python train.py --image_size=64 --num_classes=10 --arch="resnet_bottleneck" --norm="groupnorm" --kernel_size=3 --avg_pool_shortcut=false --am_softmax_margin=0.2 --am_softmax_scale=16 --muon_scale="match_rms_adamw" --lr=0.0031 --nesterov=true --adamw_lr_other_params=0.0014 --lr_schedule="linear"
Rows from block 2 of a small image embedding model, named by matrix and row number. Rows with one number belong to one channel. Each number is 128 + 32 x the weight over its row's rms, rounded and kept within 0 to 255. All counts start at 0. Numbers have three digits each.
After each channel's rows are labels from the 100 images, of 14848, where the channel reaches its highest value: "patch colour" is the nearest of a few named colours to the mean colour under the peak. Only what is clearly more common there than usual is listed. The data: made-up ball-and-stick molecule models. In brackets: how many of the 100, against the usual share in percent.
# convs1: 3x3 conv, stride 2 (model.blocks.2.convs.1.weight, 128x128x3x3, each kernel summed), inputs 0-127
# convs2: expand pointwise conv (model.blocks.2.convs.2.weight, 512x128x1x1, transposed), outputs 0-127

convs1.32:109134158127167108205130123138126138173129128132098191162144129138157118135115115137147132132091091178097124110145083229128133151159112183177129142151154074147106192159161065152117147179209144130113142131144129111138134121120144121148160174141180162120121075101094088123080090140174185108140155164155127145139141090147150138140151092128101137142123109133225081141083136196143104054104
convs2.32:068133124171136154124121166096145136161125157144104100098096131138255152151155158135085155095111113153144120128134175133117154202070088092096177146126119103151131163169182177156098109140160165202129076108159107091086095141140150141103133100114074129164145131125114144075112157123103173143152132149143122133141099192037147085088131067183181147118118149071083117112173084125126117101111
patch colour: pink (46 vs 13.2)

convs1.69:139141136114136119077140130093123123071106092125131150093082113152113131111112134121117132135138153196143093122114168178106135118163117113128120103076111174113091212150097150158149171128088134155117145136106132138117130133172121129133094059044123053194214063038122086135125191128132145119097127123123114093115112167121136078155086099113186131146108145125162137147198157088088103097162
convs2.69:148128157119135159154163128151223123116149113124204102052106140159085092121134143098115101120151130111091134120083115149140105183129124097150142121131146123098054067138084205208147112129092077155161133080106151104126131123133132116156167178127162164139085101084129118118158117091065078117098109111096165160095108095068190097139173042115150157106140141140183089126101161158102139113010
patch colour: brown (54 vs 9)

convs1.44:111088131125109134121148146151140087166091053130159166132145125146138094085092146126081086120084122147119163094103045209141099081029123068155121138096132109102126182132160133113163123120197128136122089131134130084116130157128165123095160147143137076083167156095163088089069135131124132149167088132090113135136116120129185150133166097118160118134142120137160136131156108212078071075107
convs2.44:124137163144132108111145126139166173178122125174132117062120135094206143132159101121187109117123086103167088098161087192142156100170113149106137132150141142184225086125130137159135125167153138095128164150144065148141185122183165118127107105132120142127124182093125125121106091142203176127178167128174106176096017169148100090090029127086148138113149155170083121094171162129152135122155
patch colour: grey (31 vs 6.7)

convs1.84:144096102111116171178123128153124119118212151127176144114106131104130078128138182132076155138114167131158151135155097147156105111084120133152135174089106128129089112094097143128144091123167098142114113074139060126145123090095112139070124102198116071147128124111172185105116143150106140123130064108057167151124132122128139163162114113112160088203144045092164087122148062166109050138081
convs2.84:106146111133124139074130090103042147186123132138075154136100160102183159134093150121070138142130132106092077109124131194139101121163154168127103156161156152146087089111106206160075156087126093114130134068141121112104136122133114083100111078138035132128202118100122109158121179145211150114160112062119169171144111119102094161135124120120144150153078108203138159145106110148143088100157
patch colour: brown (41 vs 9); grey (39 vs 6.7)

convs1.58:107085151079127138172063140132135145180098136133157163148160123125080159176127159124135120134176133097142152168162099113137094122163147170121123171114110111136139128142158137144157107155196120144143143191161159073119127140147140125083138111112085123104142179100132128087087152112097170159164138147104116147132118000129122109189135154119176121092117067106135116069008111144142120123144
convs2.58:141117163152148112107083158128144123166103113133123106149101132115126094095144146148145100128128138158080113139087211074028157140132119100096144145103120107159146129116132101120149141086046065152133122107078082115108137136093137104167221145138081127105119131180067140070115139137079109146155083080148097152125078119068111110122123121103150153125102142059171113154157121135117138170100
patch colour: grey (87 vs 6.7)

convs1.34:141106131143127177096104160136132079101093133132085127032120115133102107094123159132079134118166153176155105136091118145141130105135104088130126138143174114154124160105145120154160141114193162131088120129141166116109134138108135126043128120206139154088162147138147185035098169149144166213091145191092054096126125133129124094117099133125143161146111083123164176135093145077139207126156
convs2.34:034212111118114122193105099154112131042107164129120101186165140125080146136112153123079127155139123139134137109122146173167189099150098158132112104147143167114112156067141092126128119076171096080132089113097127156095176131205144123109155194179220155173130185195151134148134152102110138115131108146134183141108157133091128133129124123142147121118155117200027158157128180115125136155163
patch colour: grey (35 vs 6.7); brown (29 vs 9)

convs1.39:131057103110109108138084108138127115135116144127096165162061117118143127136135096129144121122002092079113129114105110092129133115121140104133123156119127121098202254101117197132144113093082142106130133137124145142126119126131119127164190129124174088169137101133105073120107069134123096082128116118170114125120127042125137125112123131112172188158110149184102093122060126163166139088115
convs2.39:122074194092152128055068192128139139099151112143116126147169166126088090062114113142089149179128130185156105099097119112169198150167109077096133129116132155196133109095128127114076131115162226094178121093109121164119090115132203156123080069195116032109086136102121133122147081128154172133120147107052140093146104116188106127146155162212143101124088130078040129124101150123120124118159
patch colour: grey (67 vs 6.7)

convs1.56:144153118159137150058153177127124117101197073130182135061109093118166150149109141115124148148046169118152108107159141153149102169147145160156117110149118154116143112110131136174120170092122117143087150115118131140149143151104095135145120128081156121111160177128109145185116129172141091082167139083109180088121117182137079101172076173104150059120124232083114071142164131104063099111153
convs2.56:128054086142124129070133145154113134076096160136158104111092135176123111126202129075089101140091116122145054129119117104166089239163136103149097130112126158091175073136152210106165191112149138154083137123072152094135112135081133143150095138042133091094137124097095101146126100103104115109116127155097078065137120145069148072131187134135131066169140126178067118100089113128094099129082
patch colour: grey (25 vs 6.7)

convs1.42:109096147147130101109126107135119130083113134120129085084099135139106121156139115135118127128086168187134153145134099154150136122152127168150127086068078048083158183124116149158089126101088062118124164138116104151117125119096106131150086127129116108151111154125151154062188138147176094088105155140113139128122119025122143099132112126132164165143126126183167151197073147068202198198186
convs2.42:140089122113124161167087111140107156164200106092080097142111140085179139076054142198054139172132121112122140113103128149131139162085091065103089124144140104123189078120113106102105139118096178169064086135152062163146119136117069108109141116106115163138159135052152105132157106115126180122089155119163093124122152171111074145164117170107092068145112160200124108073093108110155114129111
patch colour: grey (47 vs 6.7)

convs1.89:144103101135159141133125130102125131116172152126138128156069118127123135097118087126120064074070071122128174142138128172103155184172154090102133118128159120126148108110141134112169142123116180122149121115125106155133124071093101125118145107064113091166096058100149086155145093139107105054139084117113125116122135111117131169030161164113118119138168184204178067136135147135201194198161
convs2.89:136133122134128151136120120086164111168153088158079152158159128167132095175135081184113110068103177155160112128082048069068088064163136216108127146136118115136029111116127155097118124077197119120105128102127163144155148096148128125126058140120102175115151080138101128132179130096107169105179159164069123147129093070217156115100089118162130116104176135100134163136124178114101157087119
patch colour: brown (66 vs 9)

convs1.16:169120122156103081094150128112132123094173110129144120136099126142150120126137153122092125122119130177172172150138177128139148120120147160150125105096109073108153149154130141082107080065137072161109132097125098122105126131090155120154090168171135159228123119120110141134159129125135080076132045144120178114147134210137152130140107109139144162085151067092134153076255101104148140168145
convs2.16:165116096140113121063139126073072108084099102165086113102112143117022059085100148120117108057131132130190091155123120132097117119152079097096138124116205117110128100130144244133176142104095107152145117181095169090191108134175141105108149180148116115128183155125162143139156141178070097131126123136072135066141096079165101132216111131153154130108135139089127101105108151136101170144113
patch colour: brown (45 vs 9)

convs1.51:102117143077127175159138095141130140137171141143090163141131130149137172121150161128191155132255106092124140136089153184132134164114159127107131085089093113139120113171171090126095165050140129130139197150128142102136133107136068130145154132111094138145113059108075122145118106104150122197154110107139136129133139129111162133131128109110120077178171124157168163094102159071186097184131
convs2.51:084108144067120141161047129130239072115114137062108147113154107129082090126149108132062110154141119143116143151144083161112100157131093169081092111106144131057065157126057181132125145109139131140087098110048080097138097117137141095156119133092184149152152122189103115133154131109171103139165131083174131096160120067060145164097109178140160123119147139127109147116091120127132116150135
patch colour: pink (43 vs 13.2); grey (27 vs 6.7)

convs1.52:147102116108086149116117150132130154111199129126122158168133139125122119139122126134088117124060109168154080132124158154114161186032162088102137148184130163142086170176181084231160142139172198103108137088097085133182136119115147138123110149117107142144097132143153065166121095117163158024119097138121131112125102144133148116092170082140089156110112178144149122094156120110139100171097
convs2.52:136148118165121136124091092136200128196133165124131113088130124115188111130170127119087123153139134147120162120105066116150084137191159153132121131153136144142150152114187227156090213117143114159069162149175138208092142131174113135129110139122109096084115180165136131128126141115053151115089107113129116091140100139101123132119081116044181087113143170166182151099083193128206131122220
patch colour: brown (36 vs 9); grey (28 vs 6.7)

convs1.20:085109112102109124141058121140135136125123132120167096163143139132122130175117117130122097135157176082126140125120084106146105093096148081119134130140150153137089149116146074169154122173147141144126108151125101093130127119213101124148138126229157109145099173181159170049152171189118154137105137149120100134134123000114098178173124144118117080140105110152114078100040117154138162143082
convs2.20:130123151129134126091152069145112171087140180116058205197125161114091111079114122089110140134105117156147118096172100100143139177105157105112112127152124130106169121139174115105095141132156209171148119173104174056110104081219130122117152178074114097148103107110117140078137191111084129117142114090105138080129068164142102151057115187145141193112104124047111147156093132139142096129159
patch colour: grey (67 vs 6.7)

convs1.24:122131107083085146094118148131132084129182111129119147185054119129127131182111174127120124096162161117122127163150109165124094106122154148133128126107118188130056128132093076125147066121048088174124118106132107050126134107176100132079062129093115100156114143182160118143185200151038138166141124056058123096131119141114113162129129124140155167171129120132128076139166109143129160116145
convs2.24:193082065093116135078161135114176125157075109128127136136116111118154157134179135087112120162097092149129129124115163139109114119105108144111059105128119119139128130172154168102056143062100165158204151164129055151119031115108152120113158182214195125119074139081116116112116086143136086130099111126132138115120154112063118114136107092126138136125095166112079034149175109138177107123142
patch colour: pink (31 vs 13.2); grey (29 vs 6.7)

convs1.65:141079122114109126122116112118132101119142149131166083140112125123079072093147079119109117117176156095046145110054176175119083128026123126110126142159138137172058088109128133130155115172099129110105086124135083096135132122086118130107079173152126074143092057137161222110136130113105154095103147119093116112127145135123109172119120095103079153164150141140213107122169114123171151087089
convs2.65:146066155145115141120117100115140139123099135155111142130190137135120101092103118122147104080125128111145135189094112203103136195142108196116173132105146117119123138102160161129181095169178185162132117160103190173139219117153116145095079112100048078152170183116110103134096106155099074141149120110036099111144034165134081091106132140113094067110072148147103098128142114119064109105112
patch colour: brown (43 vs 9)

convs1.59:150113083113133083113104137095130114080117135123116106068115118126107072084159144126098156163095141103069098138116133109144111138149165088124131124094139076140164141149179156155173137111159140128084161170125091083132121133092133127130112117117121158087099161172189158146070110126167122105087111158056165029116113080118161137090096104139042122119137227188131171147153106157076144129112
convs2.59:149073113096138150117111130139140117090155156111116112141154140129136054184125130115114166088123128112150149136143127068152059077147119093131095123074126151099177131072090255137116187172174164100157125135075099150188130125119125098122018120094091090105181140206131100077118102121150097108102119175110107078106120107115184126125164098072183144127160131142087114105071210133094160117139
patch colour: grey (37 vs 6.7)

convs1.21:131103101145075130113104116107135122087180119135094126155060112114130129177158103120140101170130113092151097136132136107099157178135111135165130183180141138183124198157188132127138169101126111087124165110110137108123127096098142132133168205055139112178110214130131126165159141101110155099091135229120144138140106082144124117069100109126085118149149074114122086068063117057109132121114
convs2.21:160201123190137102057158096159133122139145157153137115154128142111156157089156117158092156099157162105164149031112136105122139062204161141148224130115085118118066169119061158137100105142148149095131098147124144129080127144112137121096184139165132097135128108177075147091111161100196160115089114116154081147122111168123051130170100088109154152143137118109218201132093094112135156138164
patch colour: brown (42 vs 9); grey (30 vs 6.7)

convs1.77:128089104168130098148086135132125102172153149125142181183130123125155134149128184121178147137044113166160091125112153176130132143135121117143137133122124142117167205181133212122091185122063134120170147102109132128105127126132092124123125072077129150140160096144133027129210158179154105103150147093126162139130137134120159123085138107121158139190126184163142081131161142110052075106119
convs2.77:164109210102118132109127106122157114095150107096140161111079093120167133096212168181109130099117141110129072161150096091101104157109148161131186123164124128155154062118139145136153153166094115178180149098144173186094143140148243135197105172134120111143154085160141097111119154142158113122155132168142134126135087139105169147100161109128162182150052118146149124160148154112081125121169
patch colour: grey (58 vs 6.7)

convs1.3:113095107085129134109125100136121134110052115130128179147105113140107142125106127130100133139173108002105156109118117113108154165121141111158127130157177080213189124107142129135068164116164147117109100114162153086119134112108137124121106105113154162164130136104125184059123120162169126179119162056132101145143120074140119086186121137139148114108117048135087157135051098060130160178123
convs2.3:147152165106125113132134134120056149090104135138074140160100099124104095117159161049121113120099104144131108150141113113127121181093112134151137135110095141072142106103147135133125098170101142069107146076123148131156159141149075102084167109139140093168144148090122126156107100174161151097123090103136144095126150110133134138153126114076099176130176087154106109161117141108118133153123
patch colour: grey (28 vs 6.7); brown (28 vs 9)

convs1.53:144142165164145134181152139152125158168152173132127131145145134111106143132126142119106103136160200135182119143155150124140202175171149177125126020093081089090123074100076056108071084085070082092138140106121140119131116071128093129078124135117124080142111136147068135127124124172098093104148146118133155155128141189127104121121137158146090099133091186139134082142100144216131103151152
convs2.53:189120075138132130074180124119081127100156132114106136127115130112030109155121140099135114172167184112152136123120174074109107090128113131070054132057162086110135084185093138132130105104113037123113098103035053141103103106129135116151149148151027120190168118145104112172106167113113134134107114107126127111117077115105097137121104152102127170229095106037129140150172128140107107115173
patch colour: grey (30 vs 6.7)

convs1.117:121128072116077140069126148108133152033192101127133067068084119135124115131158122129100121116189124085096110121087117103140175159141164160120128133189186198164129110129119126091165120064142133095110175133144103108127129109089132120130087158095152140115153173178145100107138154134104116128111142077077128080124111161118077083067127128160114106131098103114111139123175180027088114150127
convs2.117:148196168081115102165132136111190092105110083123152085147123107116056093152120181094135132159107129143127123141160178127134137144104158139134136119141136105098141135125111191127150169127122094117098126070103186113173138111050116044154092105081138167141115124087101093124123106088039033140145131152139148107109172091085095109170099166091145112157111141163025144137125167112139147139129
patch colour: brown (56 vs 9)

convs1.19:120104170124161090111149117132127126135079133127177108150094134126092182122168091134098122139181134105075185124144099146163123062116093129112113117158078134131149155136184083138104099173127125123136102113137185169091123157151155138170115120024066118130129126086138108099132123069110130096145094186121166185117127149118189148174131149104153107046077096171134067156127130202173098119131
convs2.19:137084114148121141087122112148110116123174135217064188180081145096122095123107117154139084134118127136118115095161139105081067161124137135103180133104128122107176145115177110107104144112164149132079086154096067106141071106135091104121155111196135125132141111104123125151150114085067135137109116089006117124086077148069127108077087104109117104107113131157093107097113155149187169131130
patch colour: grey (44 vs 6.7)

convs1.67:125123103149136124097155145142122148125089110128101152109095116111145151092142106132078092137173150139106069084150145163105133152036117113094130108179140129096147206161122141135109150175102135078141106149129171183131126105065137130185108091100127073155116075128103079132163104099141144129125116165090130128124106142111138119088109119107110154133115183200209164165113146135115207010142
convs2.67:137078163140112131082106120142181115105105136153145153157139133136132097147094114144129149147128082109087154143173101162105138157215152159166168133168099105052150177117146103156153092158084142064082065170165102079124148141172119169120187126072164124099132105161128136094145147049074211112109150164203077110184093143172160120102188122081123120083116129095116194146135110117177078147178
patch colour: grey (56 vs 6.7)

convs1.111:141102126151119124112089152123123090152080114125180096112060130133135144110169115124142100122212151131110139135149112140115111091091146147123118109099136140147168186127108173143164161137196149138129161145157105112086122143136137140099099160124127100142130100113103171011174173092092183097120124235125103126125109026126149126161077113128142199182163109131122129113120125069164092112125
convs2.111:091154078153136116164110157105028140070098091130134067235131089120142106109108122125154116094140114158099139093135162114110145091138141164161105115169095126128195177129146123107087129135105097143169175119201136125163089143138125134114110116193107127151132100168184144087141089106126156129102122094099191093166152122109137099101082106194107131103133149124093064124202085120122083109144
patch colour: grey (65 vs 6.7)

convs1.103:116107118120176174124114124133129139144002132135111114079182130129125159111127103132079102133209137132123126124129148206145114098042116088107127119152123117148069068131190072143112138151205178143164095100164092140139129131148129131114107074089116100118137082085158170120131099116135140159106129081120115156129130114133095163090124107099183157167081103124171181075089137134120114100142
convs2.103:126203134131164125127145192147154165163114141145163068113112082188185138152108092123131109155152092114091127154081112066145128157194102184145113145160157178116125074116128136111137191179106077123152143119141152106174185147119142158160102146157140065162105111108141093156122126185214128107099141121094097074134150138178152124139138114154111229113157086116070116119116079129068100120076
patch colour: grey (49 vs 6.7)

convs1.55:099138095164115136137138150119126109082075134126142126060079115121185105087118109129153151120145074131116109192107122142123137103149156132113135170102145162163145110153203145129164188111200168131123118128126058132126125104075128132130094090131113144139147110099192122119134118137133132134126186125108149153130129069139138121060104111118198148126126123125164205194112157060204172223149
convs2.55:120184085117132142173120165134149149124121087178138090155089118096118106101098162170150112136112135107138154161140127154123153141117153128106123118019093119111056171165037115109103132126112141114084065143122130195119151129101181139125160145150212148141148102172128138135157139129142161105100162101111173201149182094142187150181096171144137119100159115095084137135120159151111100108107
patch colour: grey (51 vs 6.7)

convs1.74:121135135114129134101140144099126154059158087128156153128073158146135134142132111136115090135120132124153095103143110163115162101166094146117124168108083142075147137115159146179137154101071121139125106094122110119103128160161132134135137087161127123082139150114142111140106091146071068165178097066171101127134135113135165000097170070158111118082104168122033112086135158142064148053136
convs2.74:162068117053099144122136102104069205072179099136118136164131123137072196083123085142085126049110078141114160143132147147134117255175119143156125125119109116110142159159185113083105106066121126181100136221159114123089132150158108196146134145100137101106076088133116130099076132106168106130114066126120126133171099140126074192078155081086133053151159149155090140052125021146158094125092
patch colour: brown (63 vs 9)

convs1.79:139089116091145095133092104112134115151160133122063148152124149129116134186139128136159153126018097105128110120111107108138094121065112113112119141125174146157182136163142186183134166098115163137110126155132156142164137136155137138137174106115151166190112070155095174185168101187181090088172109126161139131137150105140137200069116139147130165154113231142129109135158090127120145068075
convs2.79:151132186103122140128169156129111108224111174087107137092108135122177135087163136135160126039152084145164120152141105141151123250091113123086205116201114125168100070156131146111152132120143168114174163209116176170109125111119154172163138098189102111146088112182065111146106112134178119122177127158154103090131206143157149117138111122170191151134132140156143152176141188146144115127133
patch colour: grey (35 vs 6.7)

convs1.47:136143119121099167142123109131134086106117097122102051092144134125162076098141136135161148117113120169164168125148121097136165075084159099156119157148174093170188158120135095146099144131212144170103118120160138157095138165102169130166112156100097146140135122129153080016085127137228152183148105171122080134119142142128090075131121110145104157151122057140139153147114138093128059131073
convs2.47:036143122142132108142149117149082082148124094126125101090120145092110102179105218083113141081115123148123142069110085173115113112101123108139091137123148117138075106131100146155057117135123162134088105146173051103205127121101187094107102124145123099144137113118178123088124124142080098133089102156128198122050109148120146132114167141077078186144177113144104086107076134123170156103068
patch colour: grey (29 vs 6.7); brown (28 vs 9)

convs1.109:119103102110135116145105132088121114130120103125154099125206131114141165150119186130191154097100147144132066118098116143131133126128124115167126159141076051065130086121157219118110092174133114146120112081114074089152123130096114118130113135167109159158181087164129158158205128119194121115108167070132095164131124115132057129089148111150135063142165116117165144052170143095068108160096
convs2.109:091194111103135143127123140101067176149106116119120165105135124131170206144194108166076117162094084119164157193113127145164110125151141160088108136111140189140142100094169080151150174107231158140189107091170181139107082133151163201140090085150102168104157204092106106163169143121120148129158139113205138105148115168104175146150101220197149082168110136082097092145133133137120103142100
patch colour: grey (36 vs 6.7); brown (28 vs 9)

convs1.43:119092119128130187124101134124127105136048126125100161130089102126048129160094073114094110113201122127185090119159097117131135117143131120136136106133153153126137150110063112088122116116051131098147110092112107098119124078119076126111071093063106155146129110195103110038168158118161135218135163103122091135117122055128122093102114122112147132182097099146158114160084171130095098116174
convs2.43:164126127096135113155172125134252137138113137144143182133121114148130139093159145127141152210103147141109123157129180152147103175115138121121095135147140114054086088155062132158146096127074116138173179129135125065111103131152101109142185153233178081179154138132148129096148122182094137123103118136133125124112122115090201156154151167065115166179151124114089082156114121127146141124168
patch colour: grey (42 vs 6.7); brown (38 vs 9)

convs1.112:133154133100130080136149145094125115118093151123110126098174148139123097082134103142086089161056114131101123112170139121145104147107169090103139163144143168170184108125058128136162177203104193108120154137132145200154124141124131131150136135116130195140105090155067103163110104137137082028096119040160152119126141156124133105097144094125090039084104139146124117102153101114156168175088
convs2.112:131113105195113144132165135108091180161133108138162125118143119109127097125190184145169166146109121086115074120141095122134126078186134134205114126100142104140186147132194135143115133060149130150102133104129113161079056134141126212169119039058135156100092190212171131114120155110194098117117119130192174117125173128184132151131159139142114123106143117151077122116158137102130122129092
patch colour: brown (40 vs 9); grey (26 vs 6.7)

convs1.82:141140109113118158132205105094131112163090129125170095090132119116174127084108118137143095126153138160122114118167080190122131127105106099119127103089105142081132170120106129080095120137125143109144079120127076172109125108117103120114148118120125108149182123051118105235132091144090143093090132123107135157131127169128094133139116159138150095162099162154129115130125142224141036001081
convs2.82:155131091080108114106122151101110154124093159138177079128109111150144197138130159115153111098094053109114119180131097184107138157072165151127093115166152126137062106119139160217125145138162091131071136101130094119062100127000116078083097112086084124107145068082108144114147075088068135115151184122137139059145103059118170100154143084149134036093045132137108164101112081125135095138129
patch colour: brown (46 vs 9)

convs1.28:128125162115174122164118116125123151213050102122102126172155142137150110128133138144113131131151148176187157106101063160117121159102118104099130183109088085125094185170142153173159145162157131119135138124135122170146124174133164114161159066199100059084156142157193120128100095102118123165116089110096092151141130136138121193132127064118111102103086155168146148063129197127088160146073
convs2.28:126133131161121133139102182141150174152105119154165096112125101121124143162098142107114103131140143106102123136125144148129143132173126042108130123116158143107178128102108149140207160101145077149150122113044109090105112113121073114145113102121177098106082150144129130141069118125106113106124097137091096145132017138173162083106123169130161152170102130138043080101120095127165119140172
patch colour: grey (41 vs 6.7); pink (35 vs 13.2)

convs1.45:129066127147111184114092105139125170126059136126136114084146122124154141080088115128113108124088103085119105160059128166122106138111126123087122086080051115083114172143169173123123139155137110116124083168116119176113128127106130124094132114169141140111128156112160103028174131119119111104076169114168141168132120038132153126112147137118113168157087119165116077215061162124165197130138
convs2.45:151095160116123116102082105185154195110120116105119097181069123138107120169128144153097112152097123126079105170092169096114141078140122111102095150064120119126156175106132123175108177164115142129120105103117150065112125129155144143166086138174155145120097055074044134139131175121116119104140191109135119178174176147075095130141149168089123160135076117071148101139108128132115167111120
patch colour: grey (41 vs 6.7)

convs1.120:156143083131140067076179142120135108085207101134155120101087132123201119143093161132125124102104074144182067126156136127119154146120140123126138181114086104140096113120114140184133149095141126149085159150132092111128129116076150125088105134102125091088133074075141096094097136082117144111143117151099103059143137170129124075110092050132148197155164114069117133078111144132047106056115
convs2.120:074118123109134124161180137129157146109117123217124194112168129123083125098090111122146105108131083108167090074087185144135139071167127133071077113181148123123143095112125126135118115131112098122101086127136074077130147114212207110151135139167144122062193171118108126120081154151158068123125084151140145153110112166140102130140120146085137164115144112106145152201092101151121163127089
patch colour: brown (44 vs 9)

convs1.29:146097147119156105099121119118125149087064111129183141186100135144106123150123146126106082150074124114088144134114061140124124117175129128151131175126140161176174188120110166132127132141145127115187089136121150189098126130199149115129147115126122155218141101146128116089205130058134161097109111149191093038120106085126161117140096108111092123149171055086156093138111112162123163186168
convs2.29:091122211156139140130041082101122122100086150157093118226092103132106122055170180165126122141149164137092117184133179157091039112122166077057164103133128077128183085162179143119185131135083125192109108143115146050108066147093134108128155091072135093119083062144171138077113136105080136139117139059069134155133149184033114082105048116076129134080127152155131069095173077150159113152171
patch colour: grey (66 vs 6.7)

convs1.17:157151147118144140157172133130118118166003105126117134062146124132167120082120088123099131110177132084119114077128154190133157073138118108166129144183171095148209156115163134147057165130151161120121140133153135097102123129133153131150132093167164119165167067145150123124050077128148112174149171138163117142145140185136140159175106129116142072158115139159166150088111126135074075108093
convs2.17:138100157135145155157119097118134123060118102202185112164105129152134158155168080109131106088130148169137160148128155179146100174188121143125099132123114139129081122138096129137159146103074146142157072143140031079151133115137174109122171140086232130096111087101075133149168119073094134126095177148091067114121108133075159121103164115090139229120114132090098165139100103115117118126137
patch colour: grey (63 vs 6.7)

convs1.25:133149146130119115158135134130126179141060145132131138111145113134136152088116132134120152117120128125103145123099107154113087087111117103101119195149051144144126105112174144216151157157156101175106152180136115109151132124077125130132120147052135118094168027114078171112042095107110090163071148110163140199126125111121124148128090124117129116138147063096221160133158161159121061160121
convs2.25:190127125113129140118082044142167130150183086181103068127125120100159094057145107164139139110225114099125128106203059096148144113135160149149066144042142116087152133212173115157084151118066113091124126227021139117108159115209098102156173115115122146127021095105180127142136065155148123130102131086170143162178113048104156162182156075077152122126095123189168071130173142174153120125188
patch colour: brown (34 vs 9)

convs1.66:124109121123106109151134116099127124102109074131132079082172150134121076075138139143114129117146208113198157072110116116131166127172147104103130117094071142169045108112123071191128088111182150136111102103136090120119127123124124131080106144147125130104098076095140088091074129169186170127118135171092123160118113180118175074128177113120123144181122119135162168081133122179100030096105
convs2.66:096134122134131125120123175142137146124121122115160135045080119098182179172182106153176137091119115099192167168099099104081151182143097146080104139128094154136158063081152113102112110130191151119075138138144133092095168120137116121137149113110106204079133127099143117141137146144145101138125180098195102078127195120153197144111095172140083089161114128147130133121147174109143113127087
patch colour: brown (35 vs 9); grey (27 vs 6.7)

convs1.85:103189088114098101096164132123130127109131100127099072117154123134168185145093165142123100131123086162167111110141087131130118074063090121113136182109118154168182127111133143095117189171110142161106116103130129097114129122163104117157094135076135171182157166202131078164225127151134148133104088156151108117124108136129102193064127095131095140181127202163092077073150099141085111151107
convs2.85:089115219098113108140133119117085157115127157161159161110140141131131150092134158225159145170115135085122155112114107122117151108216175199108081134164098109063155115107117085163177106083059071132157164078118165150113117128190136189133164108125126141130110112107121118096130121088107114121105156082147135193100118077097118129099118171104136156156075125103057156184179145117120151088188
patch colour: grey (31 vs 6.7); brown (30 vs 9)